config.toml
encoder_arch = "mobilenet_v1"
model = "contrastive image-text model"
dataset = "drawn branching plants"
train_examples = 36250
image_size = 32
crop_scale_min = 1
horizontal_flip = false
color_jitter = 0.2
tokenizer = "word"
vocab_size = 26
loss = "softmax"
embed_dim = 384
encoder_norm = "batchnorm"
encoder_activation = "prelu"
encoder_depths = [3, 3, 3]
encoder_kernel_size = 3
encoder_stem = "deep"
encoder_widths = [64, 128, 256]
text_encoder_causal = true
text_encoder_width = 384
text_encoder_layers = 8
text_encoder_norm = "layernorm"
text_encoder_norm_position = "pre"
text_encoder_activation = "relu"
text_encoder_mlp_ratio = 4
text_encoder_head_dim = 64
text_encoder_fused_qkv = false
text_encoder_bias = "all"
text_encoder_qk_norm = true
text_encoder_layer_scale_init = 1.0
text_encoder_parallel_block = false
text_encoder_inner_norm = false
text_encoder_drop_path = 0.05
text_encoder_positions = "rope"
init = "torch_default"
residual_init = "zero_last"
optimizer = "muon"
muon_scale = "spectral"
lr = 0.017
momentum = 0.98
nesterov = true
orthogonalizer = "polar_express"
adamw_lr_other_params = 0.00083
grad_clip = 1.0
steps = 18200
batch_size = 256
epochs = 128.5
lr_schedule = "cosine"
final_lr_fraction = 0.01
warmup_steps = 910
weight_decay = 0.02
adamw_weight_decay_other_params = 0
Rows from block 3 of the text encoder of a small contrastive image-text model, named by matrix and row number. Rows with one number belong to one neuron. Each number is 50 + 15 x the weight over its row's rms, rounded and kept within 0 to 99. All counts start at 0.
After each neuron's rows are labels from the 100 texts, of 14848, where the neuron reaches its highest value: "fires on" is the input token at the peak. Only what is clearly more common there than usual is listed. The data: drawn branching plants. In brackets: how many of the 100.
# fc1: MLP up (text_encoder.blocks.3.mlp.fc1.weight, 1536x384), inputs 0-76
# fc2: MLP down (text_encoder.blocks.3.mlp.fc2.weight, 384x1536, transposed), outputs 0-76

fc1.389:40 58 58 38 59 31 50 31 28 35 53 47 32 42 50 45 55 41 72 51 47 85 55 64 44 60 52 26 28 62 43 36 42 46 46 62 72 18 44 57 49 59 37 45 65 41 37 60 54 62 16 71 57 60 23 63 55 65 54 55 38 57 61 49 52 58 47 58 31 35 45 72 69 60 29 39 73
fc2.389:44 74 65 68 35 29 47 57 46 75 56 21 49 48 61 60 47 57 63 43 65 73 38 66 34 38 48 33 24 50 49 48 45 29 50 38 63 45 43 49 34 65 45 56 48 55 41 39 89 47 67 43 44 40 43 58 43 97 56 55 13 61 31 86 69 52 53 38 54 42 60 72 48 58 43 38 77
fires on: "berries" (100)

fc1.537:49 52 61 24 35 43 39 45 56 51 39 42 47 61 54 71 51 38 41 56 65 38 39 35 71 50 52 32 52 51 63 37 68 78 57 55 54 17 40 65 58 60 50 53 51 72 76 11 51 24 49 55 42 54 65 48 28 51 41 33 18 22 54 59 50 57 27 71 39 27 31 60 68 42 64 35 41
fc2.537:49 65 27 90 31 08 46 67 40 29 41 46 54 62 34 60 59 59 25 56 25 36 82 53 57 44 41 38 44 51 73 44 48 49 57 38 51 78 74 65 47 36 29 42 45 50 30 61 60 49 40 69 47 53 71 39 45 36 74 63 38 32 59 47 35 43 52 62 37 43 57 47 42 44 21 48 64
fires on: "pink" (100)

fc1.156:28 57 51 49 57 27 51 20 47 46 63 29 42 43 55 80 75 58 71 64 47 82 53 59 56 79 38 42 51 52 39 35 48 67 60 59 69 14 34 64 46 58 47 44 65 40 46 57 65 48 14 60 57 41 23 60 40 70 53 52 42 44 61 68 57 62 43 45 30 17 56 71 67 61 46 37 53
fc2.156:52 68 49 68 37 45 57 50 49 60 57 25 56 46 45 89 61 36 68 61 66 77 48 61 41 36 42 26 37 50 48 42 46 59 59 49 52 52 35 42 40 65 50 46 51 42 37 43 75 59 35 45 23 59 33 73 42 91 65 50 20 65 49 63 63 63 56 39 49 47 76 73 69 51 53 66 67
fires on: "berries" (100)

fc1.281:40 54 59 46 59 40 54 40 43 33 64 19 32 65 55 83 51 42 53 45 54 75 64 48 73 65 51 18 32 45 47 25 42 61 56 66 71 32 49 70 44 57 36 55 64 34 30 54 55 47 30 66 57 45 27 67 45 77 48 42 48 42 64 59 33 55 36 54 38 42 53 78 70 44 55 50 63
fc2.281:53 53 53 72 32 35 45 30 52 57 61 29 50 59 53 65 53 61 69 43 48 94 35 63 38 38 32 18 37 36 49 33 46 53 68 48 47 64 39 48 41 67 51 61 46 44 47 32 65 47 52 29 17 52 29 33 56 70 59 39 11 61 40 77 57 62 52 42 46 53 74 69 58 56 51 82 89
fires on: "berries" (100)

fc1.50:57 42 37 89 60 48 61 57 46 37 39 42 43 29 53 34 46 57 35 53 31 40 35 67 56 55 27 42 49 77 44 45 53 56 65 54 63 47 55 48 45 41 43 67 45 58 46 55 37 33 26 53 47 53 54 45 79 21 50 63 54 26 60 61 32 50 76 49 41 39 33 64 26 58 35 63 49
fc2.50:50 41 42 51 47 42 52 57 47 52 17 45 48 49 44 74 74 74 55 69 42 59 29 83 56 30 55 42 65 47 20 29 52 54 43 38 62 36 51 50 40 32 47 39 60 54 37 43 59 55 35 52 61 77 80 49 43 36 90 47 24 41 44 74 60 31 46 36 38 73 29 59 57 39 40 13 30
fires on: "wide" (100)

fc1.314:37 43 37 57 45 44 67 44 47 46 49 46 45 44 60 30 93 42 61 24 42 67 26 27 52 28 40 52 59 51 52 31 36 41 61 61 79 50 46 66 72 64 52 14 40 71 35 34 85 59 51 47 50 48 40 40 42 24 59 37 48 59 59 47 86 58 40 58 39 49 40 22 52 49 42 99 66
fc2.314:65 52 69 42 40 23 39 50 22 63 59 57 48 51 40 22 58 37 43 41 64 52 50 66 51 62 51 38 52 44 32 64 57 62 62 54 63 61 56 30 77 65 57 66 31 39 52 47 36 15 36 58 15 45 57 58 52 62 75 23 48 65 35 54 49 64 20 61 39 50 27 66 64 50 60 65 38
fires on: "left" (100)

fc1.293:52 35 52 34 33 46 42 83 47 43 56 56 45 56 54 32 09 46 39 46 71 53 66 63 45 33 67 67 43 52 67 58 57 51 58 65 70 45 27 65 44 58 66 54 67 72 69 47 44 45 51 63 69 41 56 36 67 65 36 28 77 62 52 55 49 60 34 25 85 47 60 66 65 62 70 45 39
fc2.293:59 49 52 38 48 37 47 46 79 45 35 39 57 53 38 32 66 34 70 11 32 61 52 13 65 54 56 60 58 54 36 65 65 49 37 34 37 79 35 34 58 43 59 35 50 40 04 45 49 54 57 38 26 51 66 48 47 63 66 57 35 51 56 59 40 57 60 86 42 00 49 52 21 28 50 72 55
fires on: "drooping" (100)

fc1.507:51 56 62 37 56 29 38 31 40 30 30 31 62 68 63 26 49 45 52 45 61 67 54 42 39 25 50 74 48 60 48 68 59 45 46 40 57 38 33 83 46 42 67 56 84 79 35 43 92 57 40 37 33 73 37 25 33 74 51 49 59 67 52 59 49 30 38 79 68 75 28 17 39 46 21 20 40
fc2.507:38 77 21 63 65 63 44 53 60 51 54 55 55 48 45 49 40 64 31 71 40 57 53 35 54 39 80 43 76 84 34 52 42 41 47 53 51 51 20 26 69 69 48 39 45 19 70 58 43 47 32 41 70 43 35 39 55 56 73 55 35 60 49 47 57 47 66 52 56 43 44 63 25 50 65 50 56
fires on: "wide" (100)

fc1.632:50 59 58 38 49 43 63 54 67 38 40 42 48 48 29 07 53 61 33 32 75 54 52 62 57 68 50 29 55 53 50 70 62 43 32 60 55 42 44 46 49 32 36 41 38 41 46 47 36 33 75 59 50 49 77 54 76 36 43 40 79 24 59 46 21 79 25 45 47 65 63 43 61 37 59 32 62
fc2.632:61 26 57 28 49 38 59 32 53 41 32 58 52 40 49 54 64 34 54 53 53 28 65 21 68 71 60 79 83 55 37 63 43 66 44 40 35 43 34 50 52 48 74 29 49 45 22 53 30 60 56 63 70 51 71 64 13 49 48 57 52 30 40 67 60 41 44 50 53 32 55 66 45 48 66 68 32
fires on: "drooping" (100)

fc1.270:34 53 43 59 17 46 49 65 72 62 55 62 60 42 52 26 46 55 56 43 49 36 24 30 47 43 38 35 28 79 68 32 59 59 71 58 30 24 64 69 57 53 35 63 67 59 32 60 99 59 39 57 71 39 32 37 37 48 51 42 37 48 88 54 80 39 32 65 68 65 60 55 42 50 45 41 46
fc2.270:61 63 29 56 42 79 48 61 42 27 56 34 35 65 44 73 79 85 47 44 55 74 60 49 65 70 60 75 50 33 15 39 15 61 25 51 57 36 44 49 63 44 61 25 55 45 62 58 25 47 50 80 37 54 57 41 68 68 76 48 41 64 31 41 26 56 45 38 37 57 55 44 65 44 62 35 54
fires on: "drooping" (100)

fc1.80:50 76 53 59 71 53 67 70 51 57 28 42 80 29 47 38 36 38 40 64 54 85 58 37 52 69 45 71 39 82 47 58 45 38 34 52 57 47 41 43 57 44 61 32 23 59 52 35 67 57 53 59 57 44 57 33 71 49 66 70 58 52 37 62 52 66 61 56 37 28 51 67 26 40 65 72 48
fc2.80:38 50 57 41 49 38 38 34 44 67 46 32 58 55 36 47 51 95 72 40 50 49 19 38 56 64 72 43 83 59 80 36 54 74 60 33 31 55 47 62 59 57 54 56 50 33 34 43 71 50 67 44 93 22 21 63 61 61 50 27 60 42 50 69 37 37 33 68 32 33 51 52 16 35 50 48 50
fires on: "right" (100)

fc1.754:60 71 71 50 68 53 53 48 43 51 59 18 50 52 48 47 39 32 50 41 69 97 46 51 70 63 44 15 27 75 71 30 41 37 44 53 56 21 67 59 78 46 31 36 55 32 30 35 75 65 47 65 66 44 23 58 59 76 75 44 45 45 55 67 52 78 30 47 41 46 60 64 52 47 63 35 56
fc2.754:35 52 38 63 33 39 57 54 33 52 60 61 46 41 52 56 52 66 84 42 52 48 48 68 43 47 52 30 52 58 41 37 58 66 59 62 59 38 56 63 46 39 56 34 65 75 18 63 76 37 51 46 61 21 32 67 38 82 62 53 41 77 43 71 52 55 31 83 49 47 27 60 44 58 53 33 42
fires on: "berries" (100)

fc1.701:47 69 64 26 41 42 38 39 65 56 57 36 37 39 32 77 55 59 70 66 53 53 31 54 57 77 50 65 66 47 35 49 27 23 36 67 47 41 25 42 85 49 46 52 44 59 44 66 31 42 71 58 57 47 66 59 40 37 12 36 50 23 68 54 58 47 33 38 41 71 57 46 62 62 50 46 49
fc2.701:52 60 71 51 41 62 52 53 47 40 54 27 95 40 53 66 22 42 39 60 54 27 51 41 72 48 56 39 52 54 41 36 45 49 23 47 60 51 52 63 62 31 48 46 49 66 48 18 45 56 95 61 48 23 66 60 29 61 31 47 70 67 47 76 52 50 23 70 69 62 53 53 45 07 24 54 30
fires on: "leaves" (100)

fc1.433:45 54 50 51 41 79 49 89 53 61 43 57 36 31 65 29 28 52 50 36 62 57 28 40 56 33 65 50 38 61 85 42 58 55 52 69 37 36 53 48 74 50 55 33 42 61 38 31 78 37 44 68 47 64 38 51 52 70 50 30 59 57 89 50 65 55 33 75 69 75 48 45 57 33 45 08 71
fc2.433:69 55 64 73 33 54 37 50 69 55 59 29 53 43 58 73 50 75 50 54 49 63 43 52 57 64 21 54 46 41 27 79 31 48 59 62 52 71 41 35 46 48 53 52 56 45 59 53 43 45 79 37 48 43 52 65 29 53 59 32 26 18 11 51 51 62 40 42 43 71 58 51 24 43 53 55 40
fires on: "narrow" (100)

fc1.409:59 58 50 23 39 57 59 64 36 48 54 24 63 69 50 57 19 72 61 52 55 67 56 40 51 50 64 57 40 42 50 50 30 70 75 53 49 74 44 47 51 45 72 48 38 64 54 63 62 50 62 48 09 28 75 62 44 82 60 52 33 56 61 57 52 44 60 59 67 34 60 44 37 34 71 71 47
fc2.409:48 61 25 31 39 63 48 50 63 77 26 28 34 55 22 62 49 73 78 43 55 57 27 21 56 63 60 54 46 55 39 61 41 43 54 49 63 33 65 46 56 63 48 49 50 50 37 54 99 68 41 62 31 33 65 61 56 33 36 66 33 52 49 65 55 33 30 33 53 59 69 58 22 42 27 65 52
fires on: "leaves" (100)

fc1.597:50 69 29 55 43 55 52 45 45 40 57 49 31 42 47 27 81 38 46 36 28 40 60 46 78 45 49 50 58 70 68 51 76 50 47 49 55 50 48 44 67 48 42 44 46 43 66 81 75 50 42 79 42 39 33 38 58 27 50 53 50 54 46 44 45 39 47 57 37 62 31 40 33 36 35 92 37
fc2.597:23 24 53 30 34 40 46 58 55 52 49 45 50 28 65 56 64 46 49 25 51 48 44 30 64 34 67 78 56 48 53 48 61 33 46 46 72 52 44 50 46 62 56 44 61 31 70 31 61 50 61 44 75 33 53 82 55 14 55 65 60 43 51 36 53 27 34 50 14 66 29 37 44 27 34 40 36
fires on: "green" (100)

fc1.746:68 41 54 65 63 76 42 44 70 64 57 20 49 49 52 67 43 59 54 44 62 19 56 47 62 57 51 44 53 62 58 61 83 61 51 52 42 22 42 52 48 67 54 64 36 46 68 45 39 47 79 40 19 47 39 47 47 57 44 52 34 32 48 64 64 58 42 34 65 43 59 39 48 19 63 55 44
fc2.746:42 28 17 32 42 48 45 42 39 42 52 63 38 45 42 51 65 52 57 40 51 47 40 38 71 54 36 48 45 67 38 38 54 36 66 76 70 39 72 59 82 20 25 36 39 65 26 69 38 55 49 49 81 31 56 38 36 31 74 44 50 36 63 44 36 65 34 82 46 59 36 48 55 65 50 43 23
fires on: "white" (100)

fc1.30:31 40 29 73 69 50 53 63 50 49 26 43 54 46 45 18 61 48 37 41 17 46 60 60 54 40 86 60 50 38 47 47 57 31 47 48 70 63 40 72 30 76 49 48 50 34 64 25 58 42 49 48 51 77 68 27 59 64 40 57 57 40 55 56 57 51 56 63 35 32 57 49 62 40 54 62 52
fc2.30:51 47 61 54 27 61 34 61 65 63 57 58 35 43 35 49 61 51 38 62 67 83 29 49 29 54 43 22 49 43 38 69 58 57 43 67 64 73 32 48 55 38 31 35 43 50 23 73 31 48 45 29 36 58 28 84 44 80 31 31 27 53 59 63 41 56 56 61 22 66 37 40 34 74 49 65 41
fires on: "left" (100)

fc1.218:38 28 33 68 47 45 69 32 35 76 40 36 33 82 54 42 60 56 52 49 42 89 41 38 64 55 38 53 64 62 52 55 54 32 28 58 55 59 40 57 61 39 67 66 45 49 57 56 30 36 57 11 69 60 84 54 54 46 57 53 55 56 52 57 25 56 31 44 57 23 37 67 28 60 44 68 48
fc2.218:53 47 57 36 50 40 52 24 34 49 30 87 47 44 44 42 60 51 53 26 67 54 41 67 25 35 41 80 56 47 56 51 54 39 52 60 81 71 55 39 47 73 58 38 75 37 62 52 70 57 20 51 53 50 36 60 54 53 71 72 53 50 67 34 57 55 29 53 60 72 41 52 42 66 39 71 64
fires on: "<end>" (100)

fc1.238:30 57 31 55 34 41 41 62 70 57 51 49 50 58 48 08 45 43 57 48 43 33 41 43 57 42 45 44 36 77 76 36 55 55 82 58 33 36 73 51 62 50 40 52 61 73 15 52 92 43 16 52 66 36 23 40 46 66 62 52 37 64 83 58 71 28 31 83 65 51 53 65 49 48 47 37 52
fc2.238:76 48 44 52 36 58 44 60 28 42 39 49 40 60 47 62 52 48 53 52 60 80 74 55 44 59 45 53 61 30 50 50 44 53 35 45 53 45 42 81 41 43 59 62 49 47 75 52 38 48 67 45 23 57 81 28 64 51 77 34 60 50 34 31 33 48 50 47 39 52 64 29 70 51 54 57 42
fires on: "wide" (100)

fc1.51:62 45 59 46 49 58 41 55 54 41 59 70 49 70 40 00 45 59 23 33 52 65 50 24 54 48 52 43 32 64 49 33 62 27 54 52 34 48 53 59 68 57 28 36 58 47 30 48 68 36 63 61 50 57 28 65 52 41 38 49 50 66 55 34 31 54 57 73 83 86 73 50 51 30 56 46 67
fc2.51:49 29 35 57 53 68 42 64 87 71 50 48 49 63 49 99 47 32 55 42 48 76 22 57 53 75 40 42 33 47 58 31 45 61 38 67 63 46 62 24 54 38 53 39 55 81 53 44 72 49 21 33 25 67 48 56 45 67 42 69 59 43 58 45 71 40 49 36 53 67 33 69 31 62 63 58 31
fires on: "green" (100)

fc1.147:36 55 34 44 46 32 75 54 49 30 50 49 34 53 63 28 57 34 54 25 48 72 55 29 58 27 49 65 24 71 74 41 55 46 48 65 67 37 35 43 75 56 39 04 32 66 42 39 68 24 51 56 47 53 48 46 47 36 49 46 53 54 58 59 55 62 65 69 47 54 64 45 59 42 73 63 65
fc2.147:32 53 77 55 30 22 35 63 47 29 55 22 54 43 26 59 50 61 52 65 41 40 58 52 50 62 59 55 43 32 37 43 41 55 51 23 50 57 57 48 54 38 59 49 57 29 32 47 36 36 39 43 32 54 78 69 58 66 60 62 35 41 26 52 31 52 73 73 13 48 42 51 63 33 36 35 74
fires on: "left" (100)

fc1.738:41 46 54 45 55 24 54 47 43 42 60 18 26 53 55 84 58 44 52 47 51 91 49 37 62 64 52 37 18 58 59 33 52 46 50 61 80 26 40 59 56 65 38 37 42 27 52 52 66 56 45 62 48 38 08 49 64 72 54 46 41 57 54 59 48 62 53 46 44 48 46 65 58 33 42 65 58
fc2.738:45 52 48 51 41 22 61 46 32 49 56 41 44 51 53 68 51 91 71 50 22 87 41 82 35 45 27 32 48 49 24 20 40 51 65 61 63 56 34 50 40 67 50 50 45 42 40 52 97 50 55 49 30 50 40 46 58 79 73 56 35 52 53 69 80 56 62 36 40 57 59 72 62 65 35 67 66
fires on: "berries" (100)

fc1.563:52 53 67 52 49 48 66 53 48 42 35 29 30 40 43 60 44 35 44 55 52 85 64 67 67 59 48 24 32 61 63 49 73 39 32 64 87 43 48 30 53 37 50 51 68 51 46 41 97 63 26 72 39 37 40 58 77 62 55 55 45 62 69 45 65 53 56 43 36 56 23 66 70 41 38 45 73
fc2.563:47 69 55 41 25 33 34 59 22 72 67 69 52 59 59 61 58 79 43 36 80 49 25 52 45 23 38 48 17 48 50 43 33 44 35 52 63 57 45 54 59 43 61 17 48 67 49 38 50 35 67 19 36 47 42 62 59 74 61 44 32 51 48 52 84 43 29 25 72 60 36 64 47 39 37 47 52
fires on: "berries" (100)

fc1.467:23 56 56 61 40 53 60 47 53 48 41 33 68 57 59 13 63 47 50 47 66 52 43 37 39 32 53 39 21 60 53 65 54 55 41 51 56 41 77 64 50 37 48 58 55 59 35 22 60 47 49 50 77 68 27 59 34 54 37 22 56 48 67 62 64 59 28 79 76 81 59 34 68 15 36 53 52
fc2.467:76 64 56 75 58 52 31 66 62 72 66 55 31 61 48 76 53 68 37 59 52 75 23 60 59 68 47 61 36 72 28 55 46 45 53 60 29 66 35 17 36 57 51 28 44 62 53 59 35 31 59 60 38 45 78 46 51 65 81 34 32 57 34 53 34 62 57 06 46 26 56 47 48 66 72 42 19
fires on: "narrow" (100)

fc1.524:36 52 30 41 24 43 66 49 57 35 54 52 52 49 64 28 80 40 55 33 41 96 35 26 54 31 53 56 51 44 71 24 59 38 60 58 85 48 45 52 56 68 50 04 54 55 32 30 77 50 47 56 35 67 52 35 53 15 51 34 35 62 60 35 68 64 45 64 26 39 51 26 49 42 55 83 56
fc2.524:50 67 59 47 25 23 43 44 30 50 76 67 34 60 17 41 47 46 50 56 51 57 61 58 48 34 76 58 49 38 40 47 54 47 52 25 62 28 59 51 39 34 38 71 37 48 51 60 49 44 27 56 29 54 82 37 56 32 66 31 43 51 30 22 49 39 57 71 20 63 44 54 54 69 64 45 39
fires on: "left" (100)

fc1.647:64 41 44 65 87 75 84 54 55 41 40 36 49 20 28 60 44 50 52 50 27 14 45 58 52 53 38 71 73 42 87 54 41 54 50 54 75 62 59 62 52 58 23 50 28 27 61 41 59 55 35 73 58 29 49 34 42 39 60 62 51 58 65 58 69 59 63 30 19 47 80 50 60 36 45 38 57
fc2.647:60 68 59 28 34 58 42 62 43 48 50 63 45 57 52 18 36 10 32 60 84 63 88 33 47 65 36 25 24 51 52 65 54 60 47 61 44 41 28 38 34 42 43 48 58 54 73 41 16 27 63 48 55 66 63 63 30 52 22 41 71 54 51 52 59 48 37 60 87 37 57 56 58 48 74 72 43
fires on: "<end>" (78)

fc1.698:54 52 37 66 58 59 59 66 30 46 48 68 61 47 43 22 23 57 53 39 31 48 76 68 38 38 49 45 43 71 53 49 48 41 61 54 64 49 44 51 65 69 39 72 31 38 49 62 67 65 53 76 37 51 22 42 61 43 45 81 62 65 60 51 69 32 66 55 76 59 31 40 41 38 55 61 46
fc2.698:57 61 47 51 54 76 44 62 61 43 53 24 56 44 46 85 79 58 45 27 13 19 52 46 52 38 59 39 59 48 58 60 63 75 60 22 33 43 38 51 74 43 78 25 42 62 38 50 52 29 53 51 45 60 39 42 72 75 40 54 35 44 45 75 37 37 56 65 40 60 51 30 34 54 52 34 63
fires on: "wide" (100)

fc1.99:52 54 40 28 35 45 46 60 35 68 28 41 42 39 46 55 43 50 61 58 69 41 38 43 61 34 32 61 64 57 70 48 07 51 46 49 48 60 73 43 73 51 53 12 60 72 35 58 76 51 28 62 42 50 71 73 49 62 65 66 47 45 75 55 52 39 13 24 51 57 73 37 42 36 56 99 39
fc2.99:55 49 55 30 29 49 47 57 47 75 62 51 49 56 54 48 50 44 52 45 32 39 51 23 57 46 48 48 50 41 42 62 52 56 33 44 62 63 66 37 72 34 46 53 34 50 50 23 69 44 50 54 14 47 61 86 42 52 38 51 38 66 30 63 42 52 22 61 55 69 75 67 41 45 46 70 34
fires on: "leaves" (100)

fc1.92:34 64 81 13 37 41 61 36 64 27 35 57 56 57 55 79 45 10 72 53 74 64 57 22 46 42 54 63 58 46 54 59 30 53 26 55 69 44 37 51 43 49 69 37 71 61 51 45 73 45 58 55 76 42 58 60 38 58 69 47 70 43 41 50 20 53 27 67 37 41 56 55 53 55 78 44 51
fc2.92:42 30 57 81 70 49 63 52 37 68 41 39 51 72 46 29 57 84 41 38 30 54 58 58 49 58 39 50 59 62 74 46 65 66 62 43 21 67 44 39 59 51 54 68 28 43 67 52 54 43 80 51 38 39 41 26 68 45 25 53 40 44 63 49 46 42 24 85 32 32 72 56 41 34 39 43 63
fires on: "right" (100)

fc1.25:47 64 36 33 43 36 59 50 38 35 43 53 57 41 54 59 45 18 45 34 62 58 78 35 39 43 48 74 34 68 48 67 38 57 45 52 70 42 24 66 35 43 65 49 56 73 65 65 63 45 42 64 69 32 39 50 34 56 42 37 65 58 36 49 39 38 36 73 52 39 20 28 43 37 62 40 48
fc2.25:76 62 63 29 37 31 53 38 35 75 28 38 39 75 41 57 44 70 56 11 61 65 28 37 50 40 36 76 77 52 46 53 58 38 45 51 26 70 58 36 62 53 35 58 48 44 37 45 65 24 63 36 53 47 78 27 47 67 41 59 39 28 70 50 38 31 55 77 52 30 61 53 17 33 71 49 66
fires on: "right" (100)

fc1.691:51 43 53 38 67 63 59 26 51 45 60 48 72 42 43 21 55 24 55 53 52 05 53 37 60 43 54 49 69 52 71 64 43 61 50 51 65 34 52 60 58 39 40 50 60 24 58 40 67 93 58 63 27 48 63 34 18 43 63 52 46 54 54 54 68 37 36 27 68 38 70 65 49 22 51 47 50
fc2.691:47 50 45 21 39 77 60 54 51 33 48 43 56 40 53 29 34 16 48 88 60 40 41 69 45 51 38 44 41 38 71 48 43 41 31 82 61 45 77 34 50 59 54 38 54 60 71 40 13 56 68 31 60 44 53 44 37 49 42 22 62 67 51 66 57 27 40 40 53 60 38 53 63 33 65 50 40
fires on: "white" (100)

fc1.354:53 55 64 79 38 56 63 20 46 56 49 53 69 41 45 08 71 50 41 38 55 23 36 54 46 60 34 35 63 63 75 49 61 43 68 50 40 54 42 45 53 33 27 60 49 53 44 78 65 34 37 35 70 55 50 46 58 59 41 55 59 40 82 41 46 44 46 75 66 46 53 44 34 59 33 54 41
fc2.354:34 40 56 42 61 62 28 60 56 21 48 29 81 33 42 61 08 38 56 50 63 60 39 17 49 49 65 74 62 37 43 41 58 56 38 36 49 39 43 49 58 39 11 58 54 48 45 08 36 43 70 62 28 47 69 62 61 36 46 54 78 59 69 82 57 45 52 62 56 59 65 48 60 20 54 55 30
fires on: "drooping" (100)

fc1.564:46 51 57 56 39 42 43 26 54 79 45 48 59 48 44 09 34 44 54 50 71 49 23 48 58 56 49 19 72 56 64 57 59 47 54 40 25 61 62 43 55 36 34 68 47 60 39 58 36 34 69 27 61 62 64 50 33 69 43 57 48 46 63 60 58 51 31 82 47 29 50 68 50 50 42 42 48
fc2.564:25 42 52 37 43 34 56 55 65 22 27 58 66 29 36 43 53 21 44 61 47 54 83 44 60 63 56 59 51 50 71 75 39 53 43 58 74 53 34 65 35 52 75 33 54 68 41 52 33 72 43 70 75 45 64 46 39 23 19 63 58 68 61 54 63 52 62 36 26 32 49 66 46 53 26 75 32
fires on: "drooping" (100)

fc1.470:24 43 48 38 39 50 33 49 43 53 33 55 46 44 69 21 66 49 49 36 60 55 23 36 50 48 52 82 50 58 68 37 72 34 66 48 86 35 41 76 44 47 56 47 71 53 41 25 74 47 46 63 57 42 38 73 48 76 57 74 57 43 52 39 45 31 68 61 36 55 67 37 62 54 59 69 48
fc2.470:45 63 54 42 58 61 54 60 54 80 33 60 47 32 67 55 58 59 89 51 55 46 55 49 55 56 59 30 45 36 73 41 49 52 39 44 15 27 71 54 58 55 63 42 61 63 41 47 52 61 39 33 72 62 64 39 43 43 54 60 29 62 37 42 55 28 34 41 52 47 41 54 47 41 23 16 80
fires on: "wide" (100)

fc1.711:51 84 61 57 05 33 57 41 78 50 45 50 40 63 45 43 43 56 63 49 47 50 56 35 44 39 32 48 52 51 56 28 36 58 70 63 64 60 66 65 64 52 49 61 46 35 52 38 81 56 47 60 68 77 43 24 55 34 53 48 23 66 58 57 58 44 28 59 79 61 61 63 51 55 58 64 54
fc2.711:52 14 60 47 40 61 44 35 54 53 56 47 50 62 67 56 69 19 52 31 40 40 60 30 58 84 69 48 56 47 46 72 69 30 37 39 54 54 34 39 40 07 88 49 46 48 42 41 37 31 66 76 25 30 50 34 19 53 47 44 37 23 55 67 41 53 74 41 63 28 59 39 54 44 61 42 34
fires on: "drooping" (100)

fc1.121:40 40 70 50 32 45 43 58 49 43 58 70 57 63 42 03 45 40 38 47 36 67 27 33 63 58 64 41 44 50 84 46 64 41 72 33 47 46 40 52 62 56 42 36 47 89 56 73 66 63 49 56 52 58 40 31 54 37 24 38 65 70 72 52 57 64 44 61 79 65 24 56 68 55 42 73 51
fc2.121:76 44 36 67 42 19 47 19 99 62 30 36 62 57 44 59 50 16 61 71 39 47 58 52 54 71 28 41 63 62 51 64 77 54 33 48 37 57 42 44 54 32 44 67 62 60 34 39 30 43 50 30 26 50 49 34 30 54 64 61 03 40 32 52 48 60 31 57 50 21 53 48 30 54 31 74 49
fires on: "drooping" (100)

fc1.168:43 51 20 33 50 48 32 28 25 59 50 58 50 77 66 31 53 50 37 36 58 43 35 55 58 65 50 30 35 53 74 54 54 39 40 55 41 42 68 52 65 47 56 39 75 62 44 52 32 38 44 59 46 58 46 66 59 71 62 46 55 64 55 64 41 50 31 34 53 61 41 40 75 55 68 69 31
fc2.168:47 81 24 39 62 34 53 49 39 56 54 41 59 42 27 82 71 55 37 53 47 13 48 50 42 48 72 62 82 49 72 44 54 91 69 35 33 60 58 57 73 50 60 53 49 72 48 62 49 63 50 59 70 28 36 70 58 60 18 53 57 69 41 69 26 41 25 56 59 50 47 42 39 32 41 53 57
fires on: "pink" (100)